A small multi-label audio tagger, trained from scratch: 3.17M parameters.
Rows from block 3 of a small multi-label audio tagger, named by matrix and row number. Rows with one number belong to one channel. Each number is 500 + 25 x the weight over its row's rms, rounded and kept within 0 to 999. All counts start at 0. Numbers have three digits each.
After each channel's rows are labels from the 100 clips, of 14976, where the channel reaches its highest value: "top examples" is what is common among them. Only what is clearly more common there than usual is listed. The data: simulated sounds of rotating machines with and without faults.
# convs0: first width-5 conv (model.blocks.3.convs.0.weight, 192x192x5, each kernel summed), inputs 0-191
# convs1: second width-5 conv (model.blocks.3.convs.1.weight, 192x192x5, transposed, each kernel summed), outputs 0-191

convs0.162:499451473500466534481505478463493514448507526541518509480493549516464480533501511532520490481501507504474467512488436498535510499502508481489484535523536497502509514498507565472479488486484483497487490477464491492511467518482515529481489494509491533502478483485513495520478520527483555517445460499504471423510518516513493499475557497452521490464497475469501513511476508454455476491518469464428467491485500515504507499516501491475492461480498511507473453483491501485457510538462531522479496519453516491497534503508502541502462486510494488481505484485487509475489486565487456487
convs1.162:522474472454503518467490510447518490503554496527517515452506491507502539505520519501498478515521515491492480480462483547467455487538507520503498496516522475539512529517532498499449529508505437501484518499539522488522523513518512581442509492476523497468448491469490485476473511506482518533510536514517498519515516470521454513502499517511496502500523501481496512504453451587511520509463464490513520502502469504499519475492550527497516482518487492457497515505509494505498527520489517480530519527503533523519518509517443505511512483476501484532541505516490470501457509537524490453
top examples: conveyor; speed: slow; thin (high-pass)

convs0.184:500517505486534512461505480459546473482492586529505480484534539530538491520481533500509483484510507504498510521521439520515501521476500495496461512505518538508463530508509524519508507498483488516495489511517510472487475503533454528492486513471480512519455512510489498502485494506495546481455515500512456515529483444500507524495544505478493513526505451479497524498489494517507520485482484454470444484578488518503457506495507461551499491502478504495525514546465485466494518521511520499518492518486514538505527482490489470501447508498504490497512454509525523462501477536571447483
convs1.184:507547512480478499460500548450507491501542425521517469504502514458466490514449468525486503497518538497543550482504475485495509526532494507494570508485516474493456523530498510497501505502535436458512531491506523475537520537527524508497528541515527510496463487525517518491444513548523508514526513494537521527459500492514504468485511458516469487494530492526508516522495498538482516506524495503504464534513483493484523488445514480522503480508531508484488496530521508509480491478541506514531518493501506538525470556503515527526519510499504471466532532517491489513540483525504484528
top examples: gearbox; imbalance; mains hum

convs0.16:500506534460495492516515532526543488457497526510475462569506501508479507478490507508498441481493516551510486503503490518473508525516512494498481514485479512498498481492467490568513489490496476488490479488531440502492474488460557471466504550457500469497495462483457494512503521503528481506468469499470485528500526520466470517514483521551483467472490538491472520523447515528517535460496513471553482471494478490512463501460471525458481481505450500469487484469504485497476554501509533471530498505470492487483494464467521527480511532495523494497464475494484491511483540520496523489
convs1.16:516487484487569529527497438460505489534514544510514516467485465466532543516493539506538480439469475506489480536515538518509469489469536488496487484508491511495489481502573506485459467504464534498491492535498505526494543496453485482497490516472465492478453493488501533492489507488484480488459518540521500501498534496495482516504502524534522519473493500528477505512510527466508472476452503483476501500530516524477486496507477464485478490492494493498508461509514501508474514510507511524452529503514464490497539455542480469473488513552487539540473495513521482469484500450528451472
top examples: gearbox; thin (high-pass); conveyor

convs0.135:484491552521519525483467543426519495504501506507524510478516513503496533542492491529497501475531503464491506501510511471535479464495517520531473486474528441499479481493532498421497485542483547493504498475503489518484494488501480502492490525523479529478549523496512479478450507515518482522493508501504495488472441439508495484562531535498494507521517552495496502491503518496530452534503528488543519514518476506455510508514508482548529492477531481515549513421504528512512501507506501482510474529489470518495470527480528499458475455494505497500496521519493481520494504490534545514
convs1.135:505479523486550531515487515514509469545519466513504445516469495495489491527543464495527456466503500533519522486491518468508496510463528515497500530477477510520438503493521466507523466512556525480523509440499446498511508483481495514520489506463497542487511470492517525497532490505483455518472494476457494478506489540506525499534484471502514445495474467528469549510520511502510464492539512498460524558505521521507489486477515495541500513506500502510461450503520523530492532488499461523476509519487465495504480476520569520476527527467494512500480533503505496515549494463473476513
top examples: piston engine; rattle; text has "muffled"

convs0.58:492527512492507492490540461489534512503478539486440457547500478535494480458516500502514493491473444495498509470516523494493491494526512529505467495508449520470516481503484461465515516538543544534493490524510469515494489503472519500499519546430450459498500505495493506461513480534522468513539515477528485500504494500478481521495491487516487511458497526519511451478536511468551458461470539486504531460483499508486478521480517493534536512503434520501494498485514500527510462497524482502464498526516469499484475526518485456511514481498519497503505526487495470490483542435525522536
convs1.58:487515468495469487490522480445488490488477523496512480499500477531466504498529554519576459480505537539549516490559481519494544495478514501460503497482491482463484496494506503504489491498464498488526508485454468517511550506465472484527485509477506502482444505575501505487519513524513496494509471458473471520524501485499508483502476470504476470506484468469468499509482499490484454459497501538504550485468465504499441468511499488514497501535463500493509456526510473515492533473523495499506507509456530501500499451529512521489548521521482502478468506467516519515530492494446450485
top examples: compressor; speed: fast

convs0.67:450484535493455510484491477481521514511497492500490476521516471542492485491525477504518527461512461499508538456498538478509482505435503524484506483496488472481467530494489521392483472526469490511460483494521448472509500494488487523465488514489527485478530495527477481495513494500536466515481485443523489485512504519502494499525479546481444501485526522495492561470536450511476444509526512477511497463476477509505532507571519522539503465531502514516478482504476491473465492466521514492500516505488473504493474535490482463515511508460496482480495501513515492478506534497489507480
convs1.67:467514505501544472507512495464497537531469530487530506544527515471517489485491468522468491537488445507499485494516570505499499485497460504508531469490497477491495497486538522505506475501490451485488496486544496507496514497506492511530458466499517511517547473551504441537486469532539507479512469488538516512465528499456486546490525551550508516521487490496481494474476512501480515500506528521453493479490507509519480568511453470532503511496514502522490505465473493533530502507547479507451518456459476491508503540467485435495511496502532524457506483500512530488500501514492501514
top examples: muffled (low-pass); rattle; compressor

convs0.116:504459461525463547484502476440501512486500560545528509467517543498486500566499455515522486505503478498480462534534492492526507505488505498462475525521529515505505505497506551470490495506498514517485497490428505506503468516492491517494486484523477539496466487494531484497443509516492545502457469497464463466513505502509495488474538467473542476477494469503506490535498507454466449490501476487433501483534516518486499500505507518486496473486497488512516463495496515529455492530471527502494502511460503493490542508470494535501447481530493493509475482514488486491484480558527453480
convs1.116:533463461466539497481505520490512490536546490543524495468503481508454522525507528499503496502523539505508499503452469539486463506515491527538517508502530483537495537513512514500437529501507436505493523501541504462527554548515526525485509494480512517471459500484487529480474494507477518536524572506509511540483512495523469499493493498500475505492531518504515513524478440513522509505463478501502522514540504503499493455466550507490474480519489515467506486529519494533515515517504498490534535529531530531524520535560472509503535499464496467512546533495485479510477509522531505493
top examples: speed: slow; conveyor; rattle; text has "muffled"

convs0.105:500527545506508530495540515533506496501497496458497451540447510501504490475513507474480525484460473496493497524441528499494492506527485519523482426547441538523531511514457460489510488517554528515469494521516491562487495479507491488525522551513462485472508522510490511462514501467522446480552505490479500490505517525481482504508502470505499540477503535511476507492564508505512472479483514496506542499502533507536548555474548488497538518518496523496480473486507497488520512490506468500505499523523474491495469510472505516535489473520494528504486508519523512512508540462518545517
convs1.105:472524508472455469490481473445459489445457535482540503500499489494579479497489507541547453488498506512525508493504453529481524447478478500453493447491505483447457482480504507507506495501492505533517510454487449469490485488483498503506491475487496481505484490540521486498503540483501477460486504439467484497523521493510526507497491448491478503523454502456495485483490499521501469439518498514513526488483478503506483516536493510500511413503502496508506498540495498507463488490524472512506510518488530461499492487501476503461488502532479477460483506494455517502476484499471513513
top examples: speed: slow; compressor; squeal

convs0.71:499460542499523525508512507514517468454506528516499480539530506448491492477544520506496475483491504454497529525516485485508485492512483521488528476528507516505481512499473515490508493510509480480470508490530505512473487521485514510495509581519504525513499492502515514510487478515502503504483494519530512488507506515494510512495539506502430497499532526481508500464539519528513537496519476490458528530522501489503529564498527463560510498500510539504481481492495530394487511510551494517530526539518466535503496515470533523490463477484443509433524521519511497509504511466550503551
convs1.71:461485500503467493481500497456499438492483503499557457497477488461541481504521493493520479497486466497569510491492490511486512545486488532527481496488486472479467508515489510509517504522485504514517550443497472466527499508489501514483503501493524523482488458541535531465511505529515463488503502463498505498492483478530527498550488449515476487525456434441495515479500533506539477455513477529496521543477506531493474518471498528534535489526515491516482493490507481493471510497553486482523517504453512482557450498505482498481510527504488475493486511513537472467499459473469473524
top examples: piston engine; squeal; text has "thin"

convs0.18:473459501509529502495473533469496514521506507488501509516523499542504511497540476494469537447496484498480520499522497453490463501510481518520518480489484484491404492497491495434508515513449501484468496492514538495462494489522464540441498525500508516488549512499478491487506469503511482489477528517523497542495459492503516516520522505510451528555507525536524499482520487484521498497535516466494510485538497512458471482502532482547501462507479499519531526496473485488512457497524468507525499520507433509487467541455522462478466471515520511486501493525495486475510482446546523490
convs1.18:479491501501512458495487505507526475499493490497515471538519491493501474486528502587503494496510449520510520471542504471496502530484495510481527525459460490480439506470504476506510478501483490463510513473531484480504543506500510515502486491470528554491480469539511525523504518530513475501485525446505492499495520511476506509536455467517469473481487497443503521492488520499482517472523486494490491519514550508498481485472451501555493483504492506538494480499495486523483506492555483541496511485472456537547462511511486414498510513477476513491502541520537510501538508449463463529
top examples: compressor; reverberation; text has "room"; text has "reverberant"

convs0.107:488517447496522497499488471490453505501484483519503500491438520559496518492476528527493519434488521514492488487409499523495508476515499468497514515503490482497510500486509521438524495486499498499499493509514498475529499511521512481484496489495497482519515501501491500507514515465474498536507504459497518327521507539493490493464512514485530507509524462536494494490490485481506475539485495454514498533500507494496519512526513494457503473490481515481429466492490500468483509504485489505467489512487532489520512526523511496521513499500542498491499492523502521477509493530507528487
convs1.107:515498496459473511490511487466502514483512497471517529485521480484507517496461462514502430527509533502481446467512508551439509464517559491469500442520511491513520480532458490500512517496531439518504540496530550519493506489498514545464493448460520482463510516490493470503524507493512523492518502514483504497493476470534456527485487528548521497519497483483519467474456447555505516502497459493529511519481498504495494489527514547493527486547472471466495528524498487487516515493512507458507532512537534484497483486503474503500503463471526518508522499507510471502457467522515532498
top examples: gearbox; electric motor

convs0.41:464500554528505529482486542492514464498485484509495497503470498487494501551502511521494457505531489417501537503469553494519502525510502508476514475478503452497531481464495520478520493502514529495510479511478439524497484493473514489494498492501496467520550499465472488506475492482513455519525496521485515496485455503466485470518528512538538476513514571495470511482506511484507489502517581498534540496466478494445456558520528516515489505469523491479503498466510543534520489529510479458502487509486460509480490476486532515479511471474513476508522500478480496548475502465480503517
convs1.41:529502557477541526507481510460524469520525464493501464526437502525520488521538518524506442503530539512507506491486503508478496529497516500515502509477495466500532476533510507494516481499573486485527513469497476498499483496464465513478518487512516527509490484497507516519526501472490476527495489510454503458492527525530495484547486470513558461473445468513441524496527519512511499506521538496491498550501506496543492523518512462536504502511559512516486497473516521490491521500522456480447520517512481494479508469501570531475496527437521504519489502467507500528516510517525493477
top examples: electric motor; speed: fast

convs0.39:517466501492497536487495454466459514480511556514521519512484525478455498523504475509536482511510469479489495512502465496520502523511505496430498522521523521502501484501511534467477481495495508515482500474459518499504481532490520501497485511537497532499467421504537464498482504501491547507486434523490487449524505518515493488486555488450536498497514480457489493533472513458462448507488465515401494505477506511488524527499505477492508470502522503492484482485520527530440502524515533498476509507475510497513542519489503523485463490514462505508490490509490487485502491543458461481
convs1.39:512467472484531497471520508490470470531542468536537503481473498524485521514552507508456492501514510491520490491443489532492472496508488527533507521495516524530507537522509527504450546516496443512492540496528494423544538523509550554502507500484511481489488500512508492461545483519470515554548540493505528514497510488538485499498492497483484509509512481476497520501489467525523507522474470497493532517534479507510494490492540558509515490532481533456480507510508503512484547517460492463539524531496545503514497525523472522493523502475507455505549519503473474474471510520502509479
top examples: conveyor; speed: slow; thin (high-pass)

convs0.169:478490544501487520500534456493502487518502537494451452524490514527486507486525483506493493494442432489497514498496545499493484497488498506475494495541474526499508485514467500488512487542549530514471498496511464535503499502477512462516501576492502470457495516503472508471511479497523451511528504476530511499465504525460480500502530476510484495470517555527493486466556522484544457466473521515502534469481518496495511547503500513535537495527483510491467468468522514493499501501532493472499512521514455508496488502485482482516508457487485503507486519499498454504481545421502557540
convs1.169:463512492502479481504501461422494486482480529480544483493498485489497505487503518523584487445479497519530521498524479497513514512474491509512484495448479468474465493475512515499511487501461504515511503455451435509491527502481481482503497515497480505509474470543524494497500518506516446477526503466471475518514492468513520499501506434480474482508465440454460504508518503520523452414499505515507525500518496507511461500518505500520515446512517486508501505506512489529482501475531440512518494498471522492518468467521531515450508506505505519451482518508517501496538496495471489488
top examples: speed: slow; compressor; muffled (low-pass)

convs0.168:479478534497436519502517492469540479458496545505511512505504523481528458521507512543530432510499480519492468510477475511518525498461523488537495517523490532503474507476499515520473468492480500516464494488497487486471471480458545517459481504484490517505500498485494487504492520556505535486442502491479435515520566501504492519489500523526503468428521516505488532518450487502517494457517494485472461483481478501520496496524478503465492466484469479524492512504497467461515507550470516505447487525466490483511514463477500521488472504517523497468499501512495525478500514577521478499
convs1.168:505466474471594504485493507489520476521512505524516532480516478498512537521505519480513489478505519489483483509472508520493426493503501502502476508529498470508497504500584506495446505497475489496473492550543505489480553521548516496470511525494514497478443474466497488487471503511478518498477539536524509530493537545503465521485497528524514532500525533511500532511444463507508530487462514497469454517529489508470523489475509523509505509484459505476529519503513493494477523529500516480516521512509500525523566502531475482483504489485493493537493518526480500465470527497510481428
top examples: conveyor; speed: slow; rattle

convs0.76:484440543533476515516493468498535475501513516512483459522528475536495470512460560498502491453501488496482528521499480494480489477453510482468492482492508566509524507519450527481530504486465490458486488518474492518488487512486503471456522562466507548539478506493470527530507472504512524481485464517494504488509520486486480489503495515488490488456460517492472533476510512545508484451487504477437545502512478471499523528518562487528510510519483522503489498513489507441516461509515490501517514493487506536482500492521475483498506498498529501484494506456533488463497447530555468514
convs1.76:501471489510463482486496512487482485453510508486537485484487487486512477508471518527469477473506537453517467521516474569470501492525497482485536440495503481472558473505474520495513511498487497510522532494515514467540469521526517495484510489525470488466488472512499531523448481538505517510486512510512531520490462440497475476513500505537506505493490469467543498459473507508518519502479498509502494510509446500473524515460491517470510490512494505483469474530507481477412505482528485514522522494506521476502491514501480504540471514548481473498500496486499447454468440478492436537
top examples: conveyor; thin (high-pass)

convs0.126:489470541492490518486495510532493461507515508507493511517484506525502496504538488498466519469425463437485527519463547506502491506490467511500513439519494534517506496500447492497519505530519509475459502505501486520477482522512528477468502570521490536492466520497498499493503467453518471495521523512519526507490505524471496485479528480513476481471500547505499525451577532484516483477478520509457535495519518483514517544493513497526526501510498505492509468483498519417505480519522510479528499525505478508503500500482515485511469457468483498508501502508492467510491526419507531554
convs1.126:452499511507490481477508491437521469479487520482542496494468485465556516500495515556521513486488457503524516504480500498469504526502495518507483476426501489460458492484486525503514488504524500488496518431493451476502507502492507498509500498518504521528503524557532490495505496490513471489522493490482505505481500471511517476551501447499496450481442455453504553484511528494489490460522479496515496524535517512484497507503489507514497433506551472518504455455496480492503507479552462484476492484426489470532457494491483488464501512479478495492476509529508496495487498455497495521
top examples: speed: slow; compressor; piston engine

convs0.75:500482528512509490512542457505498486525516507510450477552522507521518511473537483543513505509483474469514496498530541481509471483521499495491526495504497490476502462491484519505513510528514520497494513502531489520501523501464525498514506585489502485502532511517496523487505494518513473504537535477535508543473499519470481513520521501503492501498506557531531448470562498490514536501476494507500523455519535494504489523473495495531483472496482514525487490464515539457522484486547457497486518501524437519493480521468492450503498494504515519458521536502515492471498534416523532575
convs1.75:496490476485509495517519486489536457497496515494531462504497495503498502523540519515546489516486506531544496492526488504531506562481503523526485570481471464505493514498508496503503503516500502528510507457468482509509548498482475505477497508484501523465434437539523528503490521546513475490530504472493474504502530525515494515528493439460478465524457477464472500507535505502526502445506456503504568515507551528502461495482502524521514484520502483507494498483511486515481513458538498486527505510482516515532467462531531521471523502503533534473468510509554489500525484474474441500
top examples: compressor; thin (high-pass)

convs0.4:493442520517472527502508553402521451505490483489488478486484521486509514499508531485472504503457540500508503510506504472474477485527474497526464514530501489521491478504465510474490510512514522448480491517495515542502504509497471506518516531535497451503524535505484482431475520506498512516492512483473481501463501501489495512370518530484463500476496522507484498491511503461508516545495500499495493522507507499503494478509513515517523466506511490492535480486493527491511496494487467484494486513513526453471475470480514528536539504515498509451521422514525513506500516512531529487
convs1.4:497528536506465507505468455491483516469492500496526490494522516486497503494534532487540454444499470508489498504492451484508498502498510474517487511497477495501438501492508485504530486503518520515489507456510479494490498460439490525490500477494502515497536490507511518485522533475501461468536511494445423485491488513528517535521490478499492498537457483471463483492517485532523461455505518492485541499460508492486484516524497498506514479511530488521493538464497518537565482487483464498500521505540506448495469461482537537463481500470532528445486487499549516500525477509440538521
top examples: speed: slow; compressor; squeal; machine: piston engine

convs0.88:515501503483470498520471493490485525515506471495504505494413500528454525502439489537509528489498517512513511477433541519509510509492521500470502505504494471463502473502492493436476502504488505510478516495450484488510539479523534464476506476480519470523515460517492462489508511474508487536507456498495570456520485491526488472472488516467479517487462516471479531527480504479490470550494541461523533474447467504471500492515475511450489510517497500500423486511534531513494491497504511476430507488505505490500516503503484476532501511515522507491491495465468472502505472491450489502
convs1.88:507499495503502504528515438481515497484514488471488525462479483490497506475575496497478492529515486555479460491475511499516500485448552497530463482481487528517497474535545526502548515523509500492513523501506499493485519503445473509503525497427474487500521509484534484500557519456492494508501481481484471506491519532536531538498465515524512503524471443480463506501523472487517528496465499465516546507441442497500461499536459473488545495539490494511496500475487506536481514547493476492482502506529515495469517455518536498504484522463512498478513496495484471498492529489529513472
top examples: electric motor; speed: fast

convs0.108:506458506494539524531456507551511498523509478482534506495503515521506551529501517510476517444522502450502518486505505473491501489495531512524485482487506452498484522487512472420531506534387521487529497498466532516481518498551461526489513502503504537502532500504523488533483513508516489480497484526486489496497458462502514496512527524541530506530538489518511499521530516494481530544492520476515517473495504504460521504516487484512484498488514502512495522466489494520544484499510505524534487474505447517479461499519518458482479491530559520516525527527518492539519465499494494447
convs1.108:498507507455584485475491516537540491546522452493515519489477474493460535516526482480466511493494520523509505485516524495488494477477548488468512522471475530497484463489527477505522491481546543478568500528516485486484497486501501510517508490481516516510504460511480495553452472488493482518483509504478492498493483504507507466502463495475500474485452514534479510511479513486467561526510501515468498504513496488510530430467487519484470503492495470510521467543522484490490510472498497558462517495463487501504532490520508479496502483428515504496466509490470517521495510469502418479
top examples: gearbox; air leak

convs0.25:476505524462502495493518496520522530498505514471464471523490496566493494454495509479530488497442466461475522487497523472500473489471484511497486425509450533513501486508465467464526514514529518497443487513501475526453499489478508509518502534475454531488491496493486514474521433488504443500520504507517504472505496529483519507543516514519463519520485532549479470465528503521548477476492560497524546499524491491491517510483491490539539492512469497505476509473495502488505458501509471502521493510513460516487491505490486481502486461463511494513484536460521492493492534428519533509
convs1.25:438502491495488463470517489463478472480473515473506495516509495550528480485500544525564479476505528498524511472519468492488520481504496507465532451422475463458465480462493489499511485502425506496522497488464465478482547532522522500505486507504499498518474515576521485505487523507511487484505492449496522540468494464458513482542468500551507472492487484488490509487487508516472478475524505492538523511480483499499471488491491482536502457507487504495484486491491469505484515505554457505478504495440524501520480487531498473444519534518488497485495536499482522499531484488497494510
top examples: compressor

convs0.112:499426529519495536482505460488486509504507554508521506518479504461463478500523450500522489529503471473493511515519494484514493537519489497426521507509529536500534475502486530473482489503522516501491513475461493503489482537486519498511477524548508509490474466506537471486474484512494540496478449508479480464524495529512484475481547469471522489471515506456506477510517510452460450491476499535432506495493513513493529544495510519510498474506540492506467456469515537537426494519514517503508511510476488495485514518468505511488482471539427502534482492517483487486496513500470485507
convs1.112:517428489489517485476487508505481464521545475518544469472434482504483520522573471496494499454497514494536503504464475521518503526524484534589493552469492539534479513486496513505490526513482459532500538475510477471537530501509532531497507493486497511506488482539501496465529471511489477578520538486490530492502499489507486491510503491462494500499479447473482524499515457501526499522482493499502526517559507498519482483519546537497482474508515525482490491517509517526482525507480462485506506544485528499513504509537514538471498514470482465478534502482506504489509501509491474470
top examples: piston engine; muffled (low-pass)

convs0.89:502443481504487530484499465469476514434508537512512520497482524496440492524508492518536477500517485495486479509481450505528511531499513488454494533522522521500506496505504549477475487490481488511488501476471501487513478533474527521486484493520501535493453453497520480508490514508490555511476458512497475438519529520512492489482540500443525490473500474453496508515466510457456470497507468498420479490467499508504515518503498486476501456498502507502450470478508512496443503547480531525462503511471510495511537504497498526503466487516464500503501487485478502479497497550453443479
convs1.89:506466464478521510472504506479489481493556489529530520460496495517478542507548525503464497501525507485503480494451476548495451496538494521512497493513519514531515520522538509503452533506478439507489523494536513442531523519511525567468503493484504484489457493486500474471528500520463516541516527511524521504503511495517468511499506514505491515501528500470497513501468458556516525527460459468502520509518477514502502496498526542496512478508478514444499512491510496506477544525471511459546518526495539524513503520502446510502507484468495466511556504514458474469453510520520497466
top examples: conveyor; speed: slow; thin (high-pass)

convs0.142:457496521491520465466511495487537527492496464443475486538513451512576465492508563455496504471474502485512508463476531496466496510501512513559476465484422519479481518461498451481502500477500526508476484513547487476489511478528511519502504488478508496509499527494481461487521461484513478489513522492479499523524496497485504510482450542546492523483506496543506537480519463495530507504509500463481493512544486483489493480535522512492490498491435479519531512541470465460526486488455487516544473508500469522495482506518488503479484503518517484499522471515514533476514543512514499471
convs1.142:481498503464497478424507498480510522491477480457472499547495510481537483483489465567500485509474511515490520480496478480476516480527498465502517507467468469483491494433495486500525466445507499480511464485521509525472524502533491507505470473508537511531456495536488481514464492482537501497503496496495491485445511456449500480503490512544544488491507499467479476496506483512456511502527515495507447493502453445477515459521484503524441456457491475509466497488469468486496487499542479508493444481457494513491502505505508481472510492496502521485456473488511538553512507518521497491
top examples: turbine; gearbox

convs0.165:499425527514521530476505457462481488456499572506512508515523519458475486507541477506530467531505474496487499511520448483524492546493502493454495529515507550499479482496494536505472479500498515501487499469491507487490479535480532510502477525529505536489461454503530469503486497522491542480467471525498465464524512512508490497491551482466502495485522493449501496513486498462459471478507443525405456483497514509500505527505492491522507465502492499514491485484509514500435491534523521514497499506482496523500521496486498525478473482516437499497502482508479502480488517525476453481
convs1.165:493461468494539507467505532478473476511557466524546483485473488515486545528559499496481509477503511483524508498464484519518470537539494532541522535488487524522521536522520535504471520515472445513489530505544490477554534522503529548492509502485507494505471483505487506465524489540493492556535543493522543492492515502514474481507502504506498514485522473466488520520489463548527515520503463489505534536554492515517522488497562543522487471507496539458500507501512528508464538505487469487534526542471525523511499530511489520485518489471486459497532517497505479489483502513508486472
top examples: pump; fan

convs0.110:499527501513507503513502523462497529497517498504522497539485436506494529551477522561545541500492522445517469514443561498515498512527516523482537490506491501513499508484517485445510515502487511473510506502541476499516540455516495527557498487511529487544478475530484502507479494473511458542497517494453542498519476503517544488511478527507476512513502535495495548488486491494446488549515553471455501486457497512467536534524534518489496469505490508528476510498507544487492504478483468538459505486513496518519483534486511516502523509516530522512522486543521526492533525493498506466
convs1.110:531518490493503496506466467476471547510514465479430521532472511501489507492500450559515506520513484558474479468494552470475515488491526478516511535481498464504484470461524444509508528465532488479498470536522519504481537478520495481480465471492505480510527514490471481530503530478515510529492490483514504476489486510485489505488493569514511523504479497504483504480518489506463527534501535480509483493460453448511518502532466506476485532457474496488470531461477473504542461510502482508438472485508494490456496485498493490515435502501519542503499456495529505519511497523498506458
top examples: muffled (low-pass); turbine

convs0.140:517522507498505510490510488458544472460495544519509476513550533504523423485508532500509480478488532474500531527520416509512511501476508506505476508532506523504516521497512503534512492496487466513499506488504512496474472504504486524478486532494514522520436491508492484525469499507484529506485486527539455488537518482509515527492529526487500497515515486511492525469462501515525525484499476465458479511546473505516448503477474459531478519501479525500504519526464469425512504540517513532478517531496486563495522484482498485512459508516485508457528477523528537481506504535546440518
convs1.140:505537498479474497467494505426485474499523432515514487492514500461464465494471503504485481539515525522539534488500466473463489508535489504483566479507487442483446506549482486503478514503550458484517549493500510495523496526539515525491517527540534511495449486522537521486475504546517491492481519474514518518453490468530516468493490452507443509487497481507493527507481514500508529501511480467509464509497494511460502500459489483524528491527509506483493490517530480488460477469509519493568512477515518511527474523505483481520513508487515451463515503514507497477510458506518483528
top examples: compressor

convs0.159:492417514502473524492497435457496479510501561511512503496476512482481478513531424512521477522496467478487493523529500505527510528468497493457504524509510545485538467500473513473477486505484521493461506490471477506477511530474556478493484513514514521503485471494547486505483491532496534476485494504475484489509518490503481462484509449468545488446511496498504482499496503468472433455481455517451506466501521506488494501511471537490481457504504493515455459469523528503469490536493513481461489505486492499472522478466486510494480471538442489522470481495480482478487507510488488499
convs1.159:512430459475550483502497479505510493494552490502526488480476454507472542521551493476501544487497534519499479539450451549540464522510505501587527524492475524520523496486507517497485502505470472548510517522517474505519547503510513507488512490470472499492460509490492509510510461511489478530501562511496519506511487512484481507502484491480506514474522466457504524511502448481522516510465482494521519500565513513491475449520534512502470460490514513482496476503508500522453531501485474490521513519497503518488538497564528519495511497469471474490512530473508487500475510482543484500
top examples: state: faulty; squeal; conveyor

convs0.33:482524524513508527507533474483531524489518515476484437576501531494474483469478536476508526462490485480495516505500481466504466475486475512500483463521466517493510519497470480441519502500515498508471492521507517519495497474508499501561526560480456498509520493502500511488502486515517461511501493492514505477523504537479513495526511522488478531502501495516480458488519474555529436484500486499510523516484503494518558545501563504529518491502508557496469498486492525458522496459547448534508494515515483542498482568484521509504503497516486519466488525506526529474510529498561519491
convs1.33:463495471483460438475504467459475482454458528472525486508514475473522479466519495489528505483497480485518468463497481528487523480487474499467523435489486469458477496490490503510494509494428493512490512477506483493493517501500529495496465508500508495479505509540516514501507534537504506474510498433507520507492470481494497516514479501521493507526470444455512468458496511488496465466496486525506510484472472505489499506489485514514523463510461492485488498524481458484457494490551506493483502473473523482540472515504471424489499494551464500488487521494509492473504470480408524537
top examples: compressor; piston engine

convs0.178:512463459504449537492509480458491501457512530542523519474481548504457501550483491530524496504510500506483469524492460507534519508497519486478484537523539490499496510505522558475474493488486475508484497485449509489512485518482514519490485485516500529494466460488519482510473526521483555513453453502493478464516524502515494492476557500437514488474489477478498525526473516452449471495521464485433476483482501516501506495501502484457485466491512512504487460491492503494464507543457541518479491511457517480504533498501494531514476493517486495482489475492493491472492485569495446478
convs1.178:518475457465522492477507517476516493500537491538512535446517499509482543500530517493490506519509516490486496478456491549477459505514509529503497510511535496534505534513557511497458543506502445487477509511548511471514529525510506566466511497464505499486448499473489485487478506495478528543526542515525488536510537499521466521492505515511491508504524517486510504507460447554507521505459476485498509492502474504500510477487543530475509477512476490452499514511501486499504521537482537485539516535513529544513529523510433495506509484463495484526543508522475477503443527522525492458
top examples: conveyor; thin (high-pass)

convs0.172:487503529522505510499465492551479489512510464498489529539503472506509532495526508501467503475498501436496495533485548485532474474524487493509526461516483534505494482504449429494512512526504508501491510511500522534482502476520508496453525560530477512512523532504478525508507512478518418502554523526506522515488492536474483503489496495505502498495490551515491495492556506522510496508479512487514552524536524490497543532477531466507492495503490499505536491510510563431526509491534476458483529488522464511513465518474514510505446483477524514487503514535502502481514505457530522553
convs1.172:477442505500514512477525522435517469493505515506516466504466497467582518533508495533497511505513491492519547524500508523488501490494506519496508491441509462470509502478480515501497506507500513501512521459503477466508522525514532498519513501492506514502427488535552503501478482493493511507457517501492516499471507503511528446536499464503500447494483502479539535486517531485482505485526478493499535522539522521461484498485510525515495472497532491500489449463504494502427527504563508488505506517444493507542482502508501476469516534511463496528489501551510486510476503448508444538
top examples: electric motor; squeal; machine: compressor

convs0.55:511484529485501510481514490471525444482518514519498513480495498473500475501493500518527486464480554472508488508495477511514488482511524478531495472493489478497513496494550509499510499478481497510494507495489507492493489493501509542498502531496506510512502491507508515530462526486502530504497481560490466429489534500480493512504521531506485487545483446537481450431481485505554539503483446461480501515547475506524482510461515428483472472490505484481487508457480529424515535501461495520532526516486495473495508418520483519504499488494464486466523511457524496478487522497558508487
convs1.55:497500517487495507483448511458520473448512465492482509493472441458519510497492447520524526513441502496499486525474494464473507472527533474471531515485471481492442453483500447503473471488509499484472491485529521525487503458541493500474450506546488493466489490534445483505491514491513492499488453531470523535511505472511459487484489530498508493473483501494488500472465495509463543520498469497501492507466479515486543455505490566494462493500505465477485472502468483419493471467498508487463508481503485475507520488487481502523472484483471531488467482486498518520489477492479493513
top examples: gearbox; conveyor; thin (high-pass)